{"model": "image classifier", "targets": ["largest"], "mlp_ratio": 4, "fused_qkv": true, "bias": "all", "layers": 12, "width": 320, "register_tokens": 8, "loss": "cross_entropy", "init": "torch_default", "optimizer": "normuon", "max_steps": 29600, "epochs": 9.7}
Rows from block 3 of a small image classifier, named by matrix and row number. Rows with one number belong to one neuron. Each number is 50 + 15 x the weight over its row's rms, rounded and kept within 0 to 99. All counts start at 0.
After each neuron's rows are labels from the 100 images, of 14976, where the neuron reaches its highest value: "strongest on" is what is common among them. Only what is clearly more common there than usual is listed. The data: scattered letters and digits in many colours.
# fc1: MLP up (model.blocks.3.mlp.fc1.weight, 1280x320), inputs 0-159
# fc2: MLP down (model.blocks.3.mlp.fc2.weight, 320x1280, transposed), outputs 0-159

fc1.122:64 39 59 76 56 43 69 27 52 71 50 57 72 61 43 51 85 65 68 59 72 51 68 58 22 47 35 60 51 39 35 61 60 66 38 44 39 42 32 34 72 76 50 46 47 48 50 54 70 40 79 28 48 57 50 28 37 45 37 68 43 54 54 78 63 88 48 33 74 65 40 36 61 44 31 57 62 19 40 71 41 68 26 63 44 48 51 55 37 48 39 57 42 56 72 53 44 55 51 38 56 50 24 61 38 49 56 48 42 54 61 54 31 65 25 43 31 63 49 54 60 19 50 43 49 54 19 66 19 49 57 58 47 48 41 30 51 46 46 36 65 58 63 42 63 52 40 15 34 63 65 49 45 49 52 60 54 62 25 40
fc2.122:64 55 34 36 41 59 36 67 46 26 30 77 53 56 63 42 53 31 43 38 51 63 17 55 67 66 33 31 49 56 56 45 42 42 28 59 44 16 44 37 43 86 37 58 59 56 50 36 51 52 44 62 44 26 49 47 49 64 71 53 36 42 36 48 37 31 62 64 72 42 71 62 39 46 26 34 37 22 35 43 50 51 41 68 56 48 73 76 67 50 31 48 32 39 63 70 50 45 10 21 48 75 48 55 24 52 68 42 31 57 51 31 47 69 54 76 42 52 61 66 49 52 43 52 48 68 58 70 86 52 59 28 66 26 63 61 69 57 50 65 53 61 44 63 53 36 39 71 37 21 16 80 50 36 62 56 70 42 31 33
strongest on: black; blue; brown; purple

fc1.609:31 46 55 20 47 43 62 49 88 59 47 58 41 40 31 74 55 31 58 41 64 65 42 69 38 64 86 72 38 52 48 37 83 50 52 53 40 70 66 38 74 46 74 82 62 61 48 40 52 44 73 60 38 49 49 34 26 57 59 54 41 28 51 49 82 45 54 30 61 55 60 67 56 77 53 55 32 46 67 58 53 42 51 51 57 68 29 16 47 28 65 66 42 42 59 41 32 34 58 40 73 42 17 61 46 48 50 12 77 54 61 56 38 49 29 48 48 40 24 79 87 40 45 33 45 43 40 38 65 56 62 45 64 61 46 10 57 42 36 76 52 77 29 42 52 33 60 52 50 56 25 66 35 31 40 63 44 39 48 75
fc2.609:44 37 47 62 67 38 59 56 31 39 42 50 55 43 63 55 44 51 48 60 53 60 55 39 52 58 52 81 78 28 38 39 41 78 58 47 49 59 68 18 21 58 57 63 41 68 74 22 56 62 40 40 25 65 47 76 68 37 64 60 38 38 65 40 50 61 35 74 53 51 57 74 49 54 42 31 09 54 67 68 41 33 63 54 76 20 50 39 57 40 46 23 67 34 59 36 47 57 27 29 44 34 57 85 62 89 57 50 52 64 40 58 48 22 56 32 51 28 63 43 64 55 44 76 42 40 40 84 50 61 47 67 39 67 61 60 58 59 47 00 19 67 47 62 53 60 47 47 50 47 50 56 46 62 71 57 33 67 48 43
strongest on: black; brown; blue; count: six

fc1.591:50 41 45 88 87 44 27 68 50 40 79 70 54 52 39 52 48 43 43 68 38 61 47 95 49 34 58 74 69 56 69 38 50 47 69 34 54 48 59 44 38 82 51 39 78 51 44 61 42 26 56 51 50 82 66 46 53 29 46 55 48 31 44 48 51 57 49 52 52 48 71 17 63 48 58 30 36 70 52 42 46 29 54 27 33 34 64 32 39 44 48 79 44 51 41 31 51 70 57 54 44 69 79 17 63 81 58 40 44 45 65 83 42 55 62 66 59 55 47 61 54 34 28 38 63 49 45 62 37 53 56 59 37 54 44 43 52 58 63 49 49 54 70 50 42 45 45 61 60 63 21 58 29 55 62 58 51 58 73 54
fc2.591:21 44 40 28 17 45 58 52 41 78 70 34 62 69 23 42 67 83 66 47 61 67 30 44 30 58 69 55 39 54 33 62 48 42 56 35 67 47 53 64 53 47 50 54 31 22 47 33 53 68 57 65 39 43 15 47 62 53 50 69 64 75 52 52 62 65 23 60 52 40 41 51 54 35 60 40 60 37 35 49 62 46 87 49 54 62 71 55 54 52 49 34 71 21 65 67 62 71 12 51 33 33 46 74 71 31 81 64 47 53 17 41 30 58 30 21 40 46 54 60 82 54 60 62 58 67 51 78 39 42 49 42 55 46 31 59 55 40 54 53 49 49 38 46 80 38 26 38 65 49 73 80 49 72 54 59 45 31 62 44
strongest on: black; brown; blue

fc1.408:54 59 47 52 52 36 65 13 40 43 61 52 52 33 60 55 56 45 69 76 48 56 46 37 68 55 55 25 63 64 45 45 48 26 34 31 57 80 46 64 44 75 72 82 31 48 40 16 45 62 60 60 54 58 58 64 74 63 53 44 53 34 26 61 48 46 28 33 42 46 60 60 51 46 28 57 52 58 49 29 81 48 50 37 43 57 71 63 50 43 33 56 63 67 32 62 64 49 33 44 66 74 56 39 52 48 54 55 55 35 40 54 36 24 53 44 74 62 58 55 33 45 95 45 85 39 68 41 43 67 57 69 58 45 43 45 30 49 51 40 57 71 46 41 34 46 34 50 27 48 31 59 39 58 39 85 48 53 50 72
fc2.408:50 04 47 50 37 41 50 62 52 49 77 62 69 41 47 61 43 59 22 76 51 54 65 69 54 47 43 53 53 61 58 60 56 46 51 65 35 52 22 67 56 67 62 41 61 55 36 60 48 70 69 49 26 62 54 31 74 44 58 59 45 56 63 76 56 42 53 40 30 43 12 42 58 28 58 37 32 27 59 62 39 86 75 56 32 19 61 36 23 78 42 42 50 22 46 83 45 42 52 57 44 18 64 46 55 46 45 70 64 44 74 47 48 40 56 43 20 00 66 39 61 34 47 41 46 55 31 67 34 53 45 34 37 48 45 60 59 34 67 68 73 45 58 61 50 51 52 43 49 60 59 32 76 51 59 39 61 48 43 18
strongest on: black

fc1.620:72 33 41 54 52 31 18 75 26 47 56 68 55 39 41 19 36 51 43 55 22 59 34 51 58 75 48 53 49 60 46 48 27 63 32 66 52 52 35 30 74 43 72 70 38 60 89 42 54 76 51 42 54 34 61 57 32 55 41 65 54 31 50 76 72 44 78 61 60 51 60 27 40 51 53 43 40 49 62 47 62 53 40 39 44 17 32 49 44 49 52 60 46 38 43 55 43 52 54 41 64 22 36 61 32 30 66 63 32 67 30 46 22 54 30 44 23 65 42 57 27 62 20 66 61 61 31 84 28 50 48 57 54 53 65 48 46 53 14 52 48 51 37 52 52 28 70 54 50 30 60 48 31 36 72 61 70 36 40 35
fc2.620:63 45 54 59 65 66 62 72 58 55 66 47 62 44 17 60 56 52 59 72 36 23 42 20 23 48 33 79 55 49 42 77 94 57 60 38 70 62 21 71 63 40 42 30 67 56 48 37 48 53 40 50 71 24 73 49 48 40 42 57 52 16 56 34 48 64 36 65 65 34 40 61 40 50 62 51 41 40 56 59 34 49 63 15 54 66 53 51 44 31 52 11 75 56 53 48 55 43 44 61 54 39 57 78 42 51 42 60 74 56 50 70 65 34 70 58 72 23 43 54 33 52 43 40 63 45 52 47 63 64 49 38 36 34 65 28 40 43 31 49 64 47 71 59 40 67 53 62 54 38 34 64 68 63 41 64 15 23 42 45
strongest on: black; blue

fc1.346:81 38 28 77 56 59 60 78 40 52 38 49 49 52 49 67 68 54 40 41 55 21 67 52 54 25 64 33 37 63 29 38 59 43 58 56 65 59 40 40 52 49 24 43 36 47 73 21 42 50 58 38 51 49 31 16 53 28 20 66 34 63 41 36 54 65 50 61 63 70 41 29 67 51 57 62 45 57 67 30 42 21 60 44 69 39 42 49 64 55 38 34 43 39 73 61 36 46 72 65 49 44 33 64 28 51 62 36 40 57 80 35 66 56 46 44 68 89 19 38 55 29 48 56 50 46 70 19 48 77 69 71 70 64 37 46 91 47 38 20 31 48 53 48 36 57 50 43 56 71 47 48 34 43 73 52 29 45 53 33
fc2.346:50 37 44 26 21 28 55 47 44 52 67 37 79 54 44 41 29 41 58 67 84 78 00 45 56 42 82 57 84 37 57 43 65 35 63 55 73 61 79 49 43 49 49 33 48 35 35 45 58 61 52 41 39 53 26 47 58 52 53 56 75 52 63 54 61 37 58 45 58 43 60 51 41 69 67 31 48 34 18 46 52 41 64 56 53 64 55 28 29 55 52 37 57 63 39 51 48 29 49 37 61 68 58 34 61 53 22 36 32 46 81 44 49 50 78 48 46 35 68 51 33 66 41 63 69 49 24 06 61 54 46 58 56 57 54 62 40 50 67 69 33 37 39 53 45 48 44 67 61 34 76 53 48 33 31 86 30 43 38 60
strongest on: black; blue; purple; brown

fc1.113:37 37 38 42 81 54 55 31 66 13 40 40 57 61 38 29 62 54 44 38 43 48 63 71 69 19 28 56 37 64 41 44 55 41 67 36 51 51 24 48 44 35 24 22 69 41 68 46 80 62 58 70 61 31 74 48 47 47 35 69 63 67 34 68 53 44 42 77 29 89 58 52 22 63 19 52 50 51 55 77 57 27 42 60 55 42 31 45 75 57 68 39 69 40 56 23 58 52 36 55 52 29 37 81 60 58 42 41 88 77 48 58 48 47 38 60 40 51 38 57 33 47 43 31 70 35 64 45 54 51 50 36 64 58 65 52 36 50 57 52 43 55 33 64 56 47 49 41 52 59 43 39 44 23 49 25 57 73 47 69
fc2.113:47 31 53 48 43 53 41 49 43 47 40 76 33 40 80 27 61 56 59 64 54 54 50 67 41 86 38 35 46 55 46 48 49 32 62 40 58 70 33 49 45 50 41 59 53 58 40 39 35 39 48 47 42 66 46 88 73 41 65 44 56 50 71 35 32 37 55 67 39 67 59 27 26 57 51 50 46 61 64 34 43 63 58 45 52 54 25 42 45 39 59 78 57 56 59 65 56 45 52 57 14 48 27 48 32 40 81 39 43 47 50 54 46 47 64 44 62 52 61 51 67 17 35 47 42 50 25 43 49 65 68 32 45 28 48 88 29 46 64 23 48 63 50 59 57 66 29 60 78 64 99 48 40 52 84 65 15 65 40 61
strongest on: black

fc1.532:75 56 18 29 66 55 73 35 68 57 43 54 38 44 64 56 36 10 16 54 32 45 61 30 28 25 59 40 43 48 39 71 50 95 76 51 46 48 75 55 42 42 57 59 37 51 29 47 54 66 42 33 36 52 52 38 73 34 29 67 47 61 52 72 29 58 41 56 53 47 46 32 42 50 51 37 70 55 80 48 40 44 55 43 39 55 25 60 52 45 44 55 63 65 87 46 53 58 57 68 65 65 60 29 51 55 44 43 54 46 50 26 45 54 57 59 42 35 57 32 47 30 43 24 38 44 43 35 42 37 57 74 42 43 32 68 37 45 60 50 51 55 11 53 60 43 49 22 37 47 61 33 33 46 85 94 63 51 40 29
fc2.532:57 55 71 50 28 36 37 28 54 35 56 64 49 52 43 55 41 44 48 51 85 53 60 66 67 36 34 44 40 48 60 29 64 23 29 59 35 42 25 65 83 69 21 22 71 21 50 58 37 47 32 66 76 80 58 66 49 40 61 50 36 63 20 44 60 30 65 29 32 39 40 47 48 42 54 42 08 54 42 59 71 58 45 55 72 56 43 31 47 41 49 31 49 49 19 46 68 49 40 40 61 26 68 75 48 78 39 51 65 68 71 23 74 65 67 52 20 64 30 68 47 18 66 38 56 38 44 71 51 48 40 49 68 39 46 37 53 53 42 48 38 47 69 49 45 47 41 80 75 47 39 35 61 63 43 43 39 35 58 76
strongest on: yellow

fc1.159:86 57 30 53 57 50 47 51 99 72 51 62 54 32 72 61 25 49 76 42 51 55 59 53 53 39 34 59 49 54 95 46 30 29 25 47 37 59 57 22 76 50 82 53 13 58 51 45 62 37 58 07 27 44 71 60 63 46 15 45 24 40 45 60 42 63 35 48 53 65 31 33 54 53 41 72 62 53 63 43 80 53 49 35 29 41 45 59 32 75 29 58 71 44 57 54 71 47 26 25 58 66 35 43 56 45 45 15 54 47 63 47 54 49 80 43 60 31 51 65 51 36 67 35 36 42 36 47 53 69 42 52 52 74 52 50 57 52 62 43 42 29 54 38 39 39 53 80 62 51 40 49 44 51 27 53 48 71 80 50
fc2.159:31 58 65 92 53 34 51 50 44 43 64 35 53 33 49 31 55 52 55 34 48 22 63 47 58 63 59 49 22 50 36 41 63 66 38 57 60 65 36 67 55 59 61 15 81 75 62 55 52 89 15 56 43 60 41 72 71 48 64 23 57 61 38 35 49 59 55 43 24 47 39 69 33 48 47 39 28 47 46 54 63 47 45 51 41 43 46 59 35 65 54 64 65 74 33 49 43 44 80 25 74 30 64 34 52 58 48 65 62 51 34 63 59 60 53 55 45 78 34 28 41 29 55 73 24 59 69 42 44 51 56 62 25 37 64 51 54 24 41 77 54 58 62 46 43 50 43 76 41 28 38 67 55 79 45 71 37 28 65 62
strongest on: yellow; orange; pink